config.toml
horizontal_flip = false
init = "kaiming_normal"
eps = 1e-08
max_steps = 8900
Rows from block 7 of the fusion encoder of a small image-text matching model, named by matrix and row number. Rows with one number belong to one neuron. Each number is 200 + 40 x the weight over its row's rms, rounded and kept within 0 to 999. All counts start at 0. After the name is the row's rms in percent of the matrix's.
After each neuron's rows are labels from the 100 texts, of 14976, where the neuron reaches its largest size: "tokens" is the input token at the peak. Only what is clearly more common there than usual is listed. The data: pictures of board games with random positions, seen at a slant. In brackets: how many of the 100, against the usual share in percent.
# gate: MLP gate (fusion_encoder.blocks.7.mlp.gate.weight, 768x192), inputs 96-191
# fc1: MLP up (fusion_encoder.blocks.7.mlp.fc1.weight, 768x192), inputs 96-191
# fc2: MLP down (fusion_encoder.blocks.7.mlp.fc2.weight, 192x768, transposed), outputs 96-191

gate.167,114,160,190,209,143,155,187,219,241,213,187,202,160,174,180,204,169,256,256,221,194,167,256,238,210,135,210,205,220,194,251,211,153,162,193,186,171,126,244,278,174,189,188,163,140,176,150,176,247,187,198,221,271,223,194,131,341,194,191,185,158,200,181,237,213,266,219,179,223,163,206,233,221,194,200,203,251,242,92,236,252,291,182,157,100,190,234,194,219,180,106,140,150,226,232,178,252
fc1.167,118,180,153,165,130,175,198,193,269,156,223,209,201,150,176,164,222,256,160,198,192,186,242,228,185,156,188,228,211,170,232,164,141,144,204,200,190,126,249,254,185,207,175,182,175,159,172,200,248,167,234,213,334,215,190,137,287,210,207,275,150,192,219,226,214,220,228,169,184,164,216,233,210,221,211,190,258,248,110,226,191,270,186,194,113,174,261,173,173,168,98,164,144,178,208,201,241
fc2.167,181,210,229,182,200,182,205,203,205,194,178,183,193,192,225,210,203,192,182,175,184,210,178,237,205,172,177,165,180,170,198,174,211,183,155,206,173,209,187,186,222,167,199,222,202,195,209,178,217,202,223,196,191,206,178,221,516,205,179,232,188,213,226,223,195,191,206,230,176,187,165,242,196,201,180,206,214,199,208,191,185,239,207,187,191,197,205,181,199,0,208,168,213,196,172,212,187
tokens: "5" (56 vs 4.3); "11" (17 vs 0.4); "10" (9 vs 0.5)

gate.521,106,229,257,190,126,191,184,177,236,148,234,246,175,218,171,218,202,287,180,145,148,190,192,263,250,143,175,207,198,226,239,212,171,180,174,201,192,208,209,214,228,197,196,145,195,205,181,208,263,245,227,218,132,194,249,218,248,242,151,216,263,142,115,215,223,244,177,173,223,263,178,206,262,151,157,170,194,156,214,236,197,215,287,225,156,186,233,217,225,130,128,164,153,190,211,139,238
fc1.521,111,264,219,158,179,200,179,176,244,190,215,225,211,223,199,265,211,256,206,187,200,193,213,237,199,167,171,247,239,197,204,223,173,198,189,249,245,222,271,163,272,170,193,149,194,191,230,162,267,203,223,179,151,225,179,252,256,203,147,252,284,132,162,208,196,225,184,223,161,271,118,190,253,138,191,196,209,195,206,268,182,287,184,248,114,207,209,228,244,146,149,147,188,185,295,183,277
fc2.521,174,172,210,213,203,190,211,242,184,221,183,191,200,183,214,203,196,226,218,201,181,158,171,226,202,191,182,180,178,185,209,182,204,162,165,200,136,182,183,207,229,159,191,219,199,183,195,161,231,192,193,169,177,182,195,220,504,211,160,225,208,217,244,212,172,176,183,238,162,176,164,226,219,171,159,219,223,201,190,213,190,238,180,192,216,230,193,172,217,0,210,171,183,179,186,227,176
tokens: "5" (86 vs 4.3)

gate.726,085,229,203,217,189,218,196,192,212,213,220,200,230,193,267,234,263,161,201,180,195,107,236,154,209,169,204,192,204,193,243,235,161,244,202,132,212,243,247,198,228,226,180,234,230,209,150,189,164,220,250,164,105,169,260,280,229,172,191,303,216,187,184,220,130,143,160,229,205,213,229,199,193,185,156,176,155,162,210,172,175,251,150,220,237,194,190,232,213,227,203,182,197,137,229,201,193
fc1.726,080,182,190,188,185,235,184,241,234,124,183,147,218,203,149,183,184,225,155,234,205,253,177,261,207,223,212,145,185,252,219,136,170,202,264,220,183,228,151,236,211,196,190,150,181,178,245,183,221,191,175,180,218,224,141,186,150,202,185,87,174,157,243,200,284,227,235,192,201,144,158,155,171,155,154,201,214,273,154,201,188,225,259,221,212,223,219,157,180,195,153,230,139,222,207,202,202
fc2.726,077,179,156,164,223,214,163,167,194,157,172,140,156,228,189,155,221,203,214,178,202,236,180,190,215,257,132,193,184,217,169,257,145,166,188,172,192,126,283,199,159,157,214,218,175,237,167,209,229,164,233,171,207,239,223,169,293,214,141,181,273,192,211,204,200,232,187,260,204,256,242,175,203,245,221,128,273,156,139,199,235,236,167,181,218,256,233,117,230,171,167,182,164,159,263,221,195
tokens: "8" (100 vs 1.7)

gate.608,087,134,232,210,244,195,189,198,209,196,161,191,207,220,203,157,177,196,190,218,285,245,222,218,176,196,215,216,179,168,199,227,200,193,150,139,274,196,221,183,115,199,159,190,181,230,231,129,196,230,186,269,196,155,285,176,244,205,195,153,207,184,199,187,141,194,237,265,233,185,137,218,202,150,233,148,205,234,138,162,197,199,214,258,235,191,208,194,213,218,302,237,262,197,204,124,183
fc1.608,079,235,193,178,190,215,197,220,202,183,287,292,231,151,151,265,233,109,201,217,143,207,206,197,207,213,175,214,225,169,204,176,200,222,227,194,128,187,110,172,238,198,279,155,190,161,191,282,188,225,185,188,244,147,255,247,105,180,217,97,174,174,176,253,246,221,192,180,206,297,222,196,198,209,185,140,195,202,229,201,138,222,158,137,183,210,211,197,181,211,137,229,200,192,149,242,221
fc2.608,096,201,307,154,217,269,221,253,218,173,182,244,147,163,159,241,223,201,242,173,181,240,193,201,236,219,178,199,178,230,240,213,169,261,212,268,170,178,174,178,201,243,207,166,172,165,138,239,203,187,140,229,211,160,111,245,199,174,232,200,191,158,135,250,143,253,220,142,115,249,187,209,188,251,231,182,237,179,182,151,234,176,209,177,138,225,208,213,188,169,159,188,208,177,210,199,197
tokens: "6" (95 vs 5.1)

gate.8,085,179,164,174,207,163,168,188,222,222,158,130,267,240,215,159,146,166,126,271,258,178,251,202,162,203,196,223,165,232,173,257,271,215,190,168,260,223,182,243,175,216,148,213,229,253,220,187,218,239,247,154,182,222,197,188,196,206,162,182,199,221,185,175,194,176,246,269,221,184,253,212,252,119,197,149,127,206,180,156,169,242,194,240,248,205,131,183,253,164,268,183,208,210,304,214,143
fc1.8,089,180,179,172,182,263,181,220,149,199,266,333,172,108,184,229,240,225,239,163,137,169,172,164,249,116,189,188,225,179,183,161,173,175,220,247,153,224,267,150,215,170,227,168,255,148,177,200,153,183,177,203,237,185,174,194,156,156,277,214,161,195,196,222,200,242,155,131,137,240,185,120,154,263,251,186,198,188,221,250,161,190,190,200,234,236,223,257,175,297,136,239,193,157,181,210,210
fc2.8,107,223,262,148,244,237,264,242,225,204,191,266,186,188,209,273,225,155,252,167,148,235,168,190,197,224,132,197,207,212,220,196,156,226,217,240,193,225,138,168,182,232,228,154,135,193,150,249,195,203,156,248,224,175,136,292,201,157,197,159,189,166,158,266,161,219,183,163,139,260,226,253,157,233,193,199,211,195,202,154,241,170,162,202,135,209,187,190,205,165,147,113,187,178,152,253,162
tokens: "6" (88 vs 5.1); "and" (11 vs 1.1)

gate.155,121,164,198,194,173,161,140,181,219,249,149,78,203,255,208,103,169,201,136,186,272,138,243,211,165,274,190,211,182,165,247,226,262,262,157,178,245,194,249,226,187,161,163,222,238,191,254,151,193,229,182,153,128,223,229,191,202,226,193,254,244,183,185,168,150,200,214,266,207,203,168,211,221,112,159,235,205,163,173,169,200,280,253,237,230,193,146,176,225,138,279,220,262,177,228,216,173
fc1.155,123,224,217,176,218,238,220,239,177,160,261,286,177,119,217,272,244,137,249,189,138,242,178,170,207,100,173,233,181,217,179,178,215,196,249,208,137,215,172,157,215,201,281,158,201,174,170,224,192,217,220,182,245,220,203,235,151,183,210,176,197,201,181,270,201,189,198,122,202,232,240,136,220,264,218,180,217,216,194,188,185,226,141,172,158,204,181,185,210,285,111,204,162,236,194,195,192
fc2.155,116,255,248,155,253,206,236,260,207,188,217,257,171,181,161,245,234,173,236,199,209,252,175,202,230,215,154,197,180,225,203,173,155,220,213,234,200,197,184,157,211,207,223,167,144,144,133,247,178,184,165,234,232,145,132,281,214,144,225,213,183,178,128,247,165,232,164,144,127,211,228,242,165,216,205,179,226,184,234,170,221,175,185,202,131,205,215,187,203,133,125,157,166,203,162,166,191
tokens: "6" (83 vs 5.1); "and" (16 vs 1.1)

gate.649,101,219,222,194,244,126,271,175,215,236,203,175,212,189,178,180,206,181,197,138,132,205,199,178,139,159,203,157,182,216,133,198,197,227,215,157,216,188,188,178,183,202,272,141,152,188,224,268,123,157,116,173,199,220,243,178,163,189,213,127,181,212,296,266,147,237,267,155,212,183,169,176,142,159,182,254,197,180,218,197,241,202,240,212,208,200,143,182,171,153,178,244,196,227,237,203,119
fc1.649,114,159,163,220,115,245,170,223,271,211,218,187,172,221,188,233,170,266,160,137,269,165,207,227,202,200,198,260,218,190,286,206,159,228,206,204,181,212,228,164,217,172,122,254,271,177,173,153,212,201,261,189,153,176,197,252,196,222,219,241,223,148,96,185,193,183,146,271,208,259,149,179,287,227,234,185,222,278,155,192,175,231,172,216,262,226,280,276,272,206,173,162,189,138,166,182,262
fc2.649,105,197,240,301,173,203,286,146,195,174,202,227,179,205,139,212,157,232,207,185,185,237,215,172,243,187,130,246,213,146,166,191,213,127,191,210,209,168,234,170,207,191,266,192,194,229,206,189,210,174,214,102,159,191,203,236,224,196,192,195,195,244,267,245,193,228,170,163,217,104,208,109,207,212,192,209,234,179,77,188,235,337,169,158,223,196,157,165,203,256,236,295,184,198,218,126,234
tokens: "upright" (99 vs 1.1)

gate.386,096,231,233,199,301,124,224,160,196,225,208,239,301,158,232,171,224,145,190,146,149,175,200,129,153,217,178,186,197,188,194,179,250,194,254,132,245,235,189,194,192,177,226,187,153,180,218,201,139,195,132,188,230,176,187,214,179,234,195,147,124,203,296,193,124,271,236,177,228,170,203,254,135,207,200,220,170,149,271,226,239,174,176,197,154,102,155,147,132,194,185,216,201,237,188,236,213
fc1.386,106,195,222,194,312,181,242,154,146,227,173,159,183,200,230,183,196,176,262,190,160,186,221,149,192,233,208,204,175,159,213,244,216,173,201,190,241,262,198,198,199,198,218,201,143,198,231,193,179,142,138,211,168,231,209,167,193,252,209,149,181,154,270,218,197,239,231,181,174,168,186,165,153,134,159,216,167,208,273,203,294,217,253,170,190,142,183,134,160,173,131,253,231,216,219,240,259
fc2.386,102,217,153,143,223,218,134,218,236,204,218,151,231,183,264,190,178,154,196,239,219,160,166,244,182,170,330,176,196,244,221,196,175,219,223,159,185,239,202,246,217,191,144,178,216,210,213,240,232,207,229,238,222,175,186,194,241,182,226,238,192,212,178,207,221,148,208,181,189,273,178,308,195,203,217,222,163,143,291,208,173,107,205,214,231,245,217,261,162,98,189,103,151,198,208,247,172
tokens: "upright" (100 vs 1.1)

gate.306,115,190,195,211,145,196,232,198,192,191,217,195,154,178,202,245,171,222,216,177,200,208,243,296,204,92,169,176,260,241,193,229,209,185,188,184,218,159,265,244,226,140,239,167,189,192,176,170,207,241,236,206,235,249,164,137,300,204,215,193,196,196,162,235,206,238,226,157,179,144,200,243,198,240,184,241,217,211,146,235,231,298,241,166,145,182,268,175,210,115,155,160,167,244,255,215,234
fc1.306,110,198,218,164,132,217,199,194,214,152,236,187,196,182,225,191,156,225,240,229,184,204,239,288,218,152,175,202,244,175,229,214,200,161,172,152,214,190,279,260,177,222,202,119,148,212,114,147,246,211,195,204,216,238,133,179,294,217,171,254,221,191,219,260,170,241,250,182,151,197,183,243,218,130,203,194,198,209,162,286,212,312,214,187,134,194,280,174,204,152,157,147,170,226,297,211,267
fc2.306,179,202,225,200,184,202,195,221,221,215,189,198,195,184,228,213,187,204,193,180,197,185,163,233,206,169,163,163,172,171,223,179,230,168,183,219,159,197,204,175,219,164,207,228,209,187,186,196,222,201,202,203,181,213,183,214,519,217,161,228,202,215,218,210,200,187,231,231,203,200,169,223,216,177,180,226,220,182,202,186,186,232,185,213,185,221,200,188,193,0,207,176,231,193,168,233,200
tokens: "5" (52 vs 4.3); "17" (19 vs 0.2); "by" (18 vs 6.4)

gate.288,112,165,198,210,205,318,154,271,182,175,215,265,153,215,118,233,215,186,165,235,181,178,199,199,205,213,206,175,193,211,232,202,214,233,201,248,144,168,127,211,206,267,221,127,230,226,146,198,186,264,215,207,222,194,182,249,194,212,245,257,105,182,235,168,215,175,223,195,224,226,204,187,134,253,182,190,221,222,185,172,163,147,168,178,235,201,175,223,206,261,146,176,194,175,198,203,211
fc1.288,109,194,195,240,191,148,234,134,146,243,194,80,226,206,247,190,191,208,218,173,222,215,245,260,142,203,204,228,229,198,239,213,182,144,228,167,271,227,212,160,172,172,171,210,190,144,227,182,208,148,177,205,130,239,228,125,201,235,137,148,292,197,144,198,185,248,172,187,192,177,181,144,261,184,200,214,217,203,220,266,163,266,245,202,210,221,193,153,170,120,244,230,206,199,220,197,213
fc2.288,087,268,152,205,182,254,194,238,169,161,235,241,185,236,220,166,206,198,276,226,142,235,183,233,212,259,200,202,196,283,160,177,184,222,233,175,157,185,234,267,202,235,208,172,181,257,157,202,172,211,194,228,287,192,140,194,224,198,218,104,139,205,274,282,235,143,183,177,201,174,239,205,155,208,221,181,194,237,127,218,272,123,185,138,157,219,177,184,197,219,151,233,163,200,149,229,228
tokens: ":" (96 vs 6.4)

gate.323,069,223,162,256,245,183,209,146,181,245,214,201,195,195,238,147,204,175,167,198,243,234,220,164,167,243,148,235,242,162,191,228,213,238,174,187,185,193,256,220,151,130,183,217,193,218,139,125,143,286,183,255,179,193,190,176,173,229,190,162,272,205,186,173,204,245,144,170,154,188,199,223,274,214,243,174,132,195,201,214,171,274,172,235,257,266,212,193,220,239,219,178,173,139,301,232,114
fc1.323,069,156,172,208,248,207,211,186,279,184,240,211,179,255,244,168,141,149,179,225,252,124,218,206,222,187,200,201,147,182,289,214,202,221,224,186,188,300,257,267,113,147,196,251,196,245,202,163,197,236,242,216,186,198,142,170,182,166,194,152,206,241,218,192,198,261,190,191,259,224,175,211,208,240,269,187,208,190,230,188,235,178,208,211,179,251,245,231,195,250,295,215,178,148,246,232,178
fc2.323,068,179,181,265,232,277,175,135,133,125,202,100,214,176,228,205,184,196,222,160,154,311,225,167,207,171,243,217,213,174,175,173,295,199,187,155,183,167,192,159,200,180,221,242,287,216,165,205,251,213,180,190,198,240,245,141,133,216,219,131,203,232,256,118,182,147,227,246,272,185,257,188,221,195,229,235,159,220,211,220,213,148,229,166,190,194,217,191,208,242,270,195,230,192,183,221,259
tokens: "3" (54 vs 3.5); "6" (30 vs 5.1)

gate.38,074,149,194,142,169,172,245,224,219,191,169,176,223,245,180,203,114,153,121,220,214,215,210,201,211,291,84,240,191,176,296,162,267,241,184,223,215,235,178,254,120,177,189,169,244,216,186,208,217,213,225,209,172,144,67,251,203,264,213,184,208,169,130,183,193,234,250,233,218,181,220,156,274,160,261,175,197,211,210,168,132,292,229,248,178,245,212,147,222,176,241,224,174,170,265,180,167
fc1.38,076,170,179,215,200,118,274,273,228,230,170,197,215,229,176,238,124,134,157,201,278,224,226,159,222,263,166,224,223,142,270,215,159,234,244,281,194,232,215,286,160,205,156,229,210,207,214,255,176,198,189,219,215,188,143,163,216,203,178,255,220,184,158,123,215,242,195,218,182,167,236,144,245,202,241,211,123,233,173,174,165,167,201,259,231,200,235,171,204,222,237,130,183,238,206,156,169
fc2.38,078,193,132,279,186,207,173,146,146,156,202,165,216,201,182,173,192,219,157,216,181,233,250,152,214,192,276,230,227,236,166,210,263,171,184,193,193,205,174,202,196,227,197,249,230,201,225,183,213,261,169,165,183,246,267,117,124,180,212,219,189,235,276,141,254,199,196,246,248,110,239,157,241,223,175,141,81,223,221,232,178,176,227,203,236,218,179,184,248,260,229,246,195,254,244,229,212
tokens: "3" (86 vs 3.5); "6" (14 vs 5.1)

gate.627,094,220,243,187,161,151,270,215,189,222,203,177,199,232,191,156,236,130,210,187,199,184,227,217,200,179,218,42,157,227,193,146,204,237,157,180,172,246,204,150,150,248,239,170,148,253,280,241,193,203,251,266,230,167,250,273,152,200,200,231,205,203,237,245,191,193,145,248,195,189,157,177,214,181,237,223,214,136,254,92,162,153,227,227,186,180,129,176,182,174,247,224,214,273,210,216,205
fc1.627,093,141,161,158,216,149,240,192,159,196,187,212,228,153,158,315,281,216,229,161,148,243,135,201,174,249,156,156,207,263,140,139,160,203,141,202,213,163,224,150,209,201,200,210,101,153,183,238,210,197,236,185,179,244,201,163,250,270,170,151,210,182,175,218,254,278,144,141,191,204,191,188,164,173,186,183,281,177,210,177,220,220,271,164,200,126,219,180,174,266,207,187,234,205,205,175,248
fc2.627,079,245,167,167,288,210,176,226,164,203,221,258,123,173,255,182,226,185,245,202,145,182,154,264,155,173,198,180,219,266,226,218,183,220,190,218,199,208,169,227,196,225,190,183,148,202,192,221,178,184,113,189,216,257,90,160,273,190,236,192,138,188,231,227,173,194,178,185,183,277,202,282,190,148,244,217,227,214,225,204,225,182,174,161,216,171,144,252,195,140,42,154,268,187,244,244,130
tokens: "8" (99 vs 1.7)

gate.209,141,212,235,216,154,219,152,233,172,223,244,274,169,184,122,214,203,249,166,240,215,171,229,159,188,187,241,178,217,216,182,196,247,230,217,222,132,141,197,229,271,261,234,209,218,263,182,198,264,209,217,221,242,157,235,196,216,144,219,187,175,188,211,186,265,213,163,209,201,199,209,233,203,248,136,161,276,214,152,167,139,143,156,160,203,184,182,218,189,202,175,213,161,155,195,248,213
fc1.209,132,228,226,229,190,225,120,290,196,205,196,266,157,136,149,207,200,231,170,177,224,169,199,210,177,174,284,145,217,243,188,194,251,187,218,237,146,107,163,190,256,237,239,234,227,207,186,173,226,221,227,218,253,131,226,176,146,123,192,206,158,206,244,188,217,152,168,219,253,196,263,235,173,246,201,195,233,212,172,163,164,89,161,185,190,186,155,226,162,222,216,184,168,199,166,282,178
fc2.209,096,139,182,184,253,161,222,174,245,247,184,192,264,234,211,230,207,182,187,187,228,190,203,175,199,180,169,176,218,179,258,236,178,291,131,187,202,190,161,192,195,176,162,234,236,137,256,214,206,211,265,172,159,192,217,185,239,218,149,275,278,188,99,183,157,209,209,237,217,243,163,212,237,144,204,185,165,202,239,191,177,276,239,216,240,211,254,160,150,121,240,159,281,194,206,150,181
tokens: "8" (51 vs 1.7); "red" (43 vs 2.1)

gate.576,052,120,260,151,240,195,170,115,152,234,160,236,183,205,157,178,279,162,225,196,182,170,212,227,171,214,194,198,151,178,249,168,221,274,106,194,221,159,181,168,179,288,206,126,204,166,192,170,179,241,200,204,190,201,128,229,180,214,191,177,213,184,176,152,303,204,185,214,199,186,169,246,201,222,166,154,272,145,142,259,167,199,195,247,127,216,217,178,208,247,203,234,202,245,215,209,247
fc1.576,059,224,235,275,228,198,208,166,204,264,218,219,226,277,235,189,221,249,190,167,175,262,186,195,216,168,183,190,194,218,224,224,231,192,191,200,205,217,194,231,223,151,199,184,150,191,207,230,212,216,189,296,209,183,254,277,160,140,199,187,209,147,226,147,249,169,197,215,295,283,220,134,232,233,171,213,175,195,237,175,239,176,185,121,215,163,126,264,199,144,213,197,142,238,280,223,185
fc2.576,038,167,191,99,205,269,198,187,153,249,228,267,225,242,216,215,285,219,184,252,245,255,177,193,244,207,193,248,179,182,180,256,169,187,154,127,197,196,245,171,260,274,200,195,171,134,161,178,134,176,277,214,181,190,220,247,201,178,280,223,235,243,191,165,262,235,257,143,205,137,170,222,178,269,221,136,157,166,202,257,229,145,171,202,167,125,219,154,183,209,148,180,215,157,160,142,211
tokens: "8" (99 vs 1.7)

gate.283,090,148,190,193,190,150,226,248,269,269,150,146,222,270,214,204,140,233,192,248,248,167,276,237,208,188,222,288,142,200,271,198,173,228,254,227,186,169,143,208,207,205,159,189,179,246,199,170,198,224,221,214,264,149,147,185,228,187,225,228,210,217,144,241,205,236,197,222,136,169,261,246,233,116,217,251,226,200,206,140,142,318,193,260,233,223,158,214,239,254,208,185,199,207,215,216,196
fc1.283,095,243,222,190,208,262,119,169,120,146,221,200,231,172,168,202,276,162,207,145,166,194,145,173,238,208,182,212,205,187,138,193,256,198,179,195,170,259,194,183,226,175,293,143,226,178,139,179,187,255,145,207,160,216,263,193,128,190,230,221,228,188,189,190,132,209,207,180,211,268,115,234,127,244,142,177,213,138,169,247,234,193,168,133,258,161,222,219,206,196,191,172,272,141,150,219,248
fc2.283,106,250,226,124,230,178,247,264,266,171,189,293,225,195,208,224,214,147,295,223,175,223,209,173,172,263,163,179,178,224,199,229,130,227,250,186,174,205,163,240,211,221,159,170,133,199,184,254,236,162,193,235,252,148,156,288,223,228,235,172,198,147,149,277,149,252,156,139,160,265,235,251,140,149,213,228,234,195,203,188,172,169,144,204,161,203,249,214,174,137,143,171,244,163,195,242,162
tokens: "3" (51 vs 3.5); "6" (49 vs 5.1)

gate.651,113,244,213,187,230,148,153,213,196,205,204,139,238,237,232,256,226,209,218,150,198,254,211,243,149,237,181,245,242,244,219,210,196,138,164,188,238,211,166,127,209,208,230,189,122,169,221,170,220,196,209,184,160,264,188,177,175,209,215,238,255,181,144,195,176,192,176,213,188,205,192,181,178,198,119,272,194,172,240,221,242,221,272,262,232,143,178,173,213,201,172,247,216,229,244,229,205
fc1.651,107,146,159,170,175,236,289,198,190,210,153,112,177,190,172,196,256,233,204,166,179,173,194,172,223,229,157,174,228,204,258,250,169,243,150,187,166,240,196,171,175,167,161,175,129,118,237,223,183,141,190,210,116,261,197,212,158,259,215,279,273,217,188,202,162,208,175,188,142,248,180,229,168,193,140,136,205,192,286,190,152,141,255,151,258,193,183,195,226,114,168,209,281,202,229,183,205
fc2.651,112,161,194,211,196,180,162,227,122,202,232,218,206,199,306,193,178,187,221,276,196,220,214,180,173,218,221,153,239,210,248,172,222,252,263,206,168,244,225,183,202,220,220,183,236,240,249,177,176,214,220,196,211,203,215,162,314,205,208,242,216,262,164,212,218,142,258,234,202,254,172,277,227,263,188,182,158,123,252,212,187,133,196,215,154,175,226,242,104,172,267,85,178,260,172,292,207
tokens: "upright" (98 vs 1.1)

gate.445,079,150,164,211,275,185,214,178,211,205,170,204,244,218,200,194,229,193,229,170,143,186,203,272,228,125,250,242,137,255,220,209,186,128,237,187,216,210,247,260,219,235,205,139,184,213,170,169,175,220,186,203,304,237,224,198,155,170,164,176,208,221,194,134,300,186,230,186,273,241,211,175,141,220,180,277,190,251,250,203,159,212,186,156,145,288,216,113,161,165,180,153,142,241,152,261,230
fc1.445,061,137,253,176,204,155,167,166,215,171,175,213,214,205,154,148,213,209,222,212,180,165,152,278,282,250,139,203,207,228,204,129,177,251,208,222,186,204,237,200,155,128,204,179,176,241,194,169,179,182,168,130,234,194,180,268,192,233,272,292,214,200,89,219,134,236,210,215,136,174,181,155,185,180,212,225,242,230,194,190,275,186,169,235,195,197,252,186,157,180,159,208,213,199,181,199,217
fc2.445,062,208,244,184,196,215,217,122,235,260,199,188,168,184,210,209,194,285,129,126,248,174,185,223,164,204,221,210,241,183,205,251,190,171,194,266,114,152,226,274,167,244,265,191,142,293,277,212,149,203,204,179,205,244,171,164,198,209,135,131,224,131,263,174,265,219,206,194,207,174,199,217,244,238,145,216,208,186,163,180,226,265,184,128,206,183,157,214,189,185,274,219,131,242,177,234,157
tokens: "upright" (100 vs 1.1)

gate.628,115,231,217,214,213,217,225,205,175,181,194,109,243,185,231,197,206,191,197,166,201,225,176,182,177,214,158,208,195,180,223,251,228,197,147,178,260,236,190,154,214,181,240,142,162,143,215,238,177,108,177,189,143,271,145,169,209,224,175,180,202,191,158,228,149,215,190,215,142,256,171,260,214,192,135,146,156,206,277,176,257,191,205,185,214,183,226,191,250,109,195,156,244,214,241,161,113
fc1.628,157,192,243,151,210,177,211,162,185,216,186,93,240,227,190,223,222,185,191,175,166,227,173,157,234,247,159,219,185,139,212,240,201,175,134,174,260,233,178,139,203,220,198,183,188,152,225,231,186,132,220,178,117,220,204,191,204,272,212,237,263,180,179,235,149,239,181,185,129,229,118,231,199,155,134,174,192,161,290,181,211,187,219,220,186,136,227,203,287,153,204,179,276,200,238,174,196
fc2.628,160,205,193,135,247,184,192,235,200,252,200,201,188,199,274,202,166,191,209,267,201,219,202,201,130,222,252,134,210,188,283,193,223,181,259,244,180,215,159,258,239,184,182,230,209,193,205,181,234,196,189,218,198,227,194,184,407,194,203,190,169,212,235,210,175,192,227,238,204,256,207,286,190,211,177,225,146,203,182,225,206,132,169,207,199,232,225,196,181,4,228,114,222,224,200,265,173
tokens: "5" (35 vs 4.3); "upright" (25 vs 1.1); "noughts" (21 vs 2.2)

gate.600,061,109,204,169,169,253,112,219,186,225,116,182,213,176,232,230,165,204,151,254,189,200,160,208,155,185,245,221,121,174,249,237,202,225,217,221,211,276,224,239,170,135,201,174,218,307,165,182,173,205,249,172,162,138,146,213,178,243,211,242,159,157,186,173,184,173,196,230,137,169,185,193,186,217,249,202,141,209,187,144,230,278,239,224,184,211,216,244,198,292,142,146,265,161,279,161,189
fc1.600,059,159,195,150,193,179,170,251,192,255,235,226,180,231,264,179,156,185,254,249,229,221,191,159,160,191,251,223,194,138,171,210,246,199,178,134,204,226,212,228,191,106,195,177,188,261,155,125,186,291,208,178,218,199,172,199,227,211,309,178,252,281,143,204,152,154,227,215,176,180,249,145,237,160,202,146,164,191,192,170,221,175,226,272,203,262,253,164,207,164,129,232,213,235,221,252,207
fc2.600,066,224,237,204,197,266,194,143,192,206,196,158,157,204,257,217,209,182,158,183,174,189,222,186,170,171,264,272,200,134,201,149,226,145,262,252,264,201,229,198,180,245,220,276,221,137,204,149,185,204,213,156,165,259,177,256,221,220,118,158,251,165,263,139,226,207,140,211,221,180,225,198,210,287,169,237,238,174,186,227,311,189,200,182,161,127,168,204,193,239,245,219,156,166,170,185,210
tokens: "3" (88 vs 3.5); "6" (12 vs 5.1)

gate.619,104,189,189,146,151,275,222,233,197,170,278,238,163,148,199,214,193,222,211,239,158,224,197,172,235,153,189,214,187,213,148,172,188,178,197,181,206,230,105,249,162,191,166,180,177,212,91,217,222,237,125,186,246,179,144,219,224,229,273,212,110,270,287,224,253,164,269,157,248,184,222,234,153,207,212,219,199,215,131,204,252,79,175,135,214,148,192,168,242,263,172,207,181,196,123,196,135
fc1.619,091,238,256,241,196,223,173,182,230,225,190,293,187,170,169,219,218,242,142,157,231,212,185,241,186,251,178,190,181,178,177,205,220,220,225,261,143,158,188,175,274,288,194,227,215,205,191,218,153,250,232,311,252,155,215,275,202,64,155,175,184,150,162,176,164,160,132,235,217,254,207,229,234,204,252,265,158,179,213,177,169,119,119,218,237,212,268,224,230,174,217,204,260,203,176,159,215
fc2.619,108,189,236,270,148,212,249,166,224,181,166,187,247,202,131,221,160,226,139,201,143,231,255,198,226,187,168,246,224,194,204,235,195,227,114,192,256,157,215,198,183,222,186,189,171,183,200,229,207,196,242,161,218,198,268,182,61,209,130,200,182,276,203,149,187,206,178,201,226,109,172,119,190,158,204,189,235,197,147,165,169,296,209,217,299,173,152,158,240,286,231,278,243,172,169,149,244
tokens: ":" (74 vs 6.4); "16" (17 vs 0.2)

gate.452,098,141,181,196,241,138,132,214,237,205,155,98,209,272,178,134,143,196,183,233,315,204,252,247,170,233,233,174,142,159,247,255,267,153,193,239,248,244,172,199,184,229,151,206,172,301,246,146,249,215,170,198,188,213,235,174,224,255,213,229,249,195,196,200,211,170,202,227,215,152,193,213,206,138,209,253,201,231,158,189,184,258,202,245,197,227,202,210,232,171,271,148,207,199,251,195,138
fc1.452,098,222,238,160,199,234,222,186,179,123,266,295,160,136,186,201,258,234,244,160,86,219,154,204,218,184,195,238,262,244,162,141,192,192,235,192,161,153,196,200,218,230,257,189,284,154,178,248,183,217,219,188,263,155,178,252,148,170,208,129,162,207,240,229,197,231,143,152,197,241,227,157,183,260,236,188,208,193,257,204,211,169,154,208,220,180,265,182,151,218,120,243,200,219,149,213,225
fc2.452,110,210,232,142,232,200,225,228,249,187,209,238,198,176,185,244,224,155,306,206,177,254,170,183,207,202,132,206,221,237,210,235,148,226,206,243,192,225,180,174,217,223,196,160,131,172,155,240,190,186,176,248,229,173,141,284,224,195,224,153,184,192,137,249,171,215,156,125,138,233,238,255,169,212,215,169,221,182,189,173,217,177,215,202,125,201,198,193,188,127,124,142,194,171,157,219,162
tokens: "6" (83 vs 5.1); "and" (16 vs 1.1)